A small autoregressive pixel model, trained from scratch: 195000 training examples.
Rows from block 3 of a small autoregressive pixel model, named by matrix and row number. Rows with one number belong to one neuron. Each number is 128 + 24 x the weight over its row's rms, rounded and kept within 0 to 255. All counts start at 0. Numbers have three digits each. After the name is the row's rms in percent of the matrix's.
After each neuron's rows are labels from the 100 images, of 14976, where the neuron reaches its largest size: "responds to" is what is common among them. Only what is clearly more common there than usual is listed. The data: drawn human figures in many poses. In brackets: how many of the 100, against the usual share in percent.
# gate: MLP gate (model.blocks.3.mlp.gate.weight, 1280x320), inputs 0-79
# fc1: MLP up (model.blocks.3.mlp.fc1.weight, 1280x320), inputs 0-79
# fc2: MLP down (model.blocks.3.mlp.fc2.weight, 320x1280, transposed), outputs 0-79

gate.681 101:135181084128142115119114098137128124133175118173091137129147119175152145089134127129163155054112112177143132132136069110105137085113128135151121156129122148145125095125132092106149131105135115139063117141130131143121138151148105119095070102
fc1.681 102:154137168120077127090123115100135154146114145078141154136178122121134161132115147120117119147123172117136146149129148121096145115128117149106119132139127074095149109133094102130144100157143130104140102123177110130145087086130098120071105166
fc2.681 100:158180134180121157147177093146152142116094152141167179200103142120164096099127143171123135137121146126161112120095199147103141128110172113136140132131122145082163076107133115167149071126107110109087121123137145112110151139144131147130125152
responds to: lying (51 vs 6.3)

gate.730 108:117156145132106126120102123126180146110138117108100160095127130132132147116120098128187137156127151133158131135137176109167109120137113141122149148146179118142149139085109143100108109128132113130132138089075127140130119083153125096119168126
fc1.730 103:104110071110103157138146151116148115164140120124112149170127144133154145121127163114131142084133103117112134135143137148122111134119134111144081180126127099122107184156170124115114166139149130143127104160142111155112126163159087109127109129
fc2.730 109:098131157148115092133099140111100116138121106108121144179144110149086130128100138097106159175103120146094125109114100107108140129118101117108091111128127156125120138125152067157094095129138132149122080118146115139169161126100134117149146123
responds to: stocky (64 vs 31.6); squatting (34 vs 6.2); splits (26 vs 6.2)

gate.518 105:102101116104137144148161153149150119162154155125169136109132127133170120130081102157159162153125181112116124124090106158121077106118099101109136111124158112108157162129152106172158136116135145171155124089111129139077084095096125158125079090
fc1.518 107:152097127089162100107167132122162149137176123175106122149129150152131111119092096097161140122127119115150093128139152119096140056134119127161122107151075131129151112104109105144085095100094103118074084143076130137146140105120122123138121114
fc2.518 108:159094116145161111129109135135111132112172116173128114118126111151105128121104092097073128126167152173131139121134142120081132127127129087138091119162123092116149123155170060131119126146163122101146092108138109170096140178159146083073105066
responds to: lying (28 vs 6.3)

gate.324 096:173068092107093088108129100081093099121131064113113133153119150105160151163136147110117145132136150152141106107117124137165074125111138152116146127143093144174099122080141114138124121122078147148145121156055128148153138169099109128135125090
fc1.324 100:093150134125142122111179157095130123139147112124122137103077140140112134148177160141143151123147118155165127152157152186086140090131109122146098157116125112107139119126111120110106118139110105102094121084125134114093092128140118119144151124
fc2.324 107:157126109162091108139136168120123157101101091131146131144102106098139115108176120166107098137127139157105143113143118163126126129143107165185140087130111092163140128159081107150119140115121155111130099120094108146084112112089103119127114141
responds to: lying (48 vs 6.3); kicking (25 vs 6.4)

gate.497 107:130155154123145113166134118172140132110129122132154157094113123191184118185164091092147124141128190069110131167095096132146096120121166123121120130106124114114140137111120110117124158173169121138122182118066157138157077121124133132153169132
fc1.497 108:105130108146141150071140143091140131114143131123105155132179116128122066087133167136134111037100130142068160135103152141140188159106103119130127115126114131123136146127145152099105135083118173097098149136135144148159133152113109138116108145
fc2.497 105:129129086101135161150144144136182147113158143109123078124166135150112123151131128147130113108108133108120156128116112163128170123162112081127119125155154128136083110159115172099111059108097100144106131127164128145119135114117108109164120091
responds to: stocky (64 vs 31.6)

gate.293 100:076095147123097145163109114155159111084153146114116167119126138145111180104158117096164166134152137111168143102148118095136118098141077102137146148125146118103151125082090157139128156139121140132109147112117126114140076117115133107102088131
fc1.293 097:095067154111124098162122115113100103156118081104111115199136137124115185114109124093133147087100104128138162113178146126099099123141155157103133127122147119145107162106107125111166119129110117099156101114080108156116127110148187107121097128
fc2.293 098:086128140135136160114168131155173159125093142134110151131111172093135135105111107085135115138133133088110140162107174151115118080156116074154117101108112104110164175079119143172189105128145145113163111166111127129134117134114108117164155087
responds to: stocky (67 vs 31.6); yellow trousers (66 vs 8.5)

gate.358 098:095127143132125159108125164093139138090148138125099112128123107153135184125195095100124156130115137146129146102119149147143123137110172093134141131101142097116106104107116161124141120119134145101118149144177131158119148091098123093167093141
fc1.358 103:098098105089137130147164142081085130082162119125134145160136119124133141149136139096128152100097169130173136105087124151142142150089173111104129184117116132129124107145127179123127154157117132128141073127118162127142109075154168162157117088
fc2.358 105:140138133112166163101146115101135125140071103157119167141111126154093116145109156105099129101116113152134104150141124106168084141112126098092162144113173126177133151151134153119183092158084117154140108142177159120123130082092117152142151105
responds to: lying (39 vs 6.3); teal trousers (39 vs 8.6)

gate.72 112:157168144099118099141104144179150140119084139121096141113112094120145133119115087109151143120162136142149129137115085095152112126128128130099138099111149115128140155131180121102108133132143117151120098112132115145103114162097109112122070125
fc1.72 109:160149124175082095121095121132094097148110100165152143115089115151155130124084183124123090144131138139154150125129154152110128159151153147142140183113205131108121162176155108133142136127162122110110079113113129085122150124150168171109080077
fc2.72 100:137129112133084173083161118128123152147096106093117130071169131113148158154139131139131131135091109165082129126121100123127151092140140155131112218142146146128127101100115090143132129099143116158115173122125151137150153122104140095160148158
responds to: lying (59 vs 6.3); handstand (27 vs 6.2); blue top (26 vs 8)

gate.696 107:115129105145122148095077144135139127128133181126120171115136092139132128141164116143143120136136157145162098147159114129118079136151156149148143127127117118133192165108149135122138081096101123079123114137156128151166150167164115112098166113
fc1.696 106:131162115117166146106132083122103112132139098129147119131159135107161145169129094076128121158119144151098124106207112150125111070099142127110140139118133143120102138106118122131112147081123148166128141126157137112086140131115158106125111135
fc2.696 102:111124141083115096165117107139093143107139136105108108111141137134100131114131098134112096136158146126115117145108106136125111134098100098112125137147100137123117121133176143116163176105099155126168139136157128108124092175111099117132082139
responds to: lying (96 vs 6.3)

gate.398 094:109142136141167113109162107161119115127093166111098201115146103149136153108089075134136109116119100101138140164110133138115099135147150130114153145149124166115113130141130125106122164173138146135166112132121107131169152138146137148109120131
fc1.398 095:133147191107151107084142151088126133128108154119158122138126099119147109100118128136128148099109103148128104098140123104177097160143109133114088115157134094134091164153069126123064107128155123160089143143108087109141126096127126130100144109
fc2.398 093:166111105150149175107118118139132106128115152121170143156106132113122144123106097110130098111107190175141135144099100155117099153140128151119122162182128105154153107152154169101129144107134142124196141125161139111124142136136105155070169107
responds to: lying (28 vs 6.3); splits (25 vs 6.2)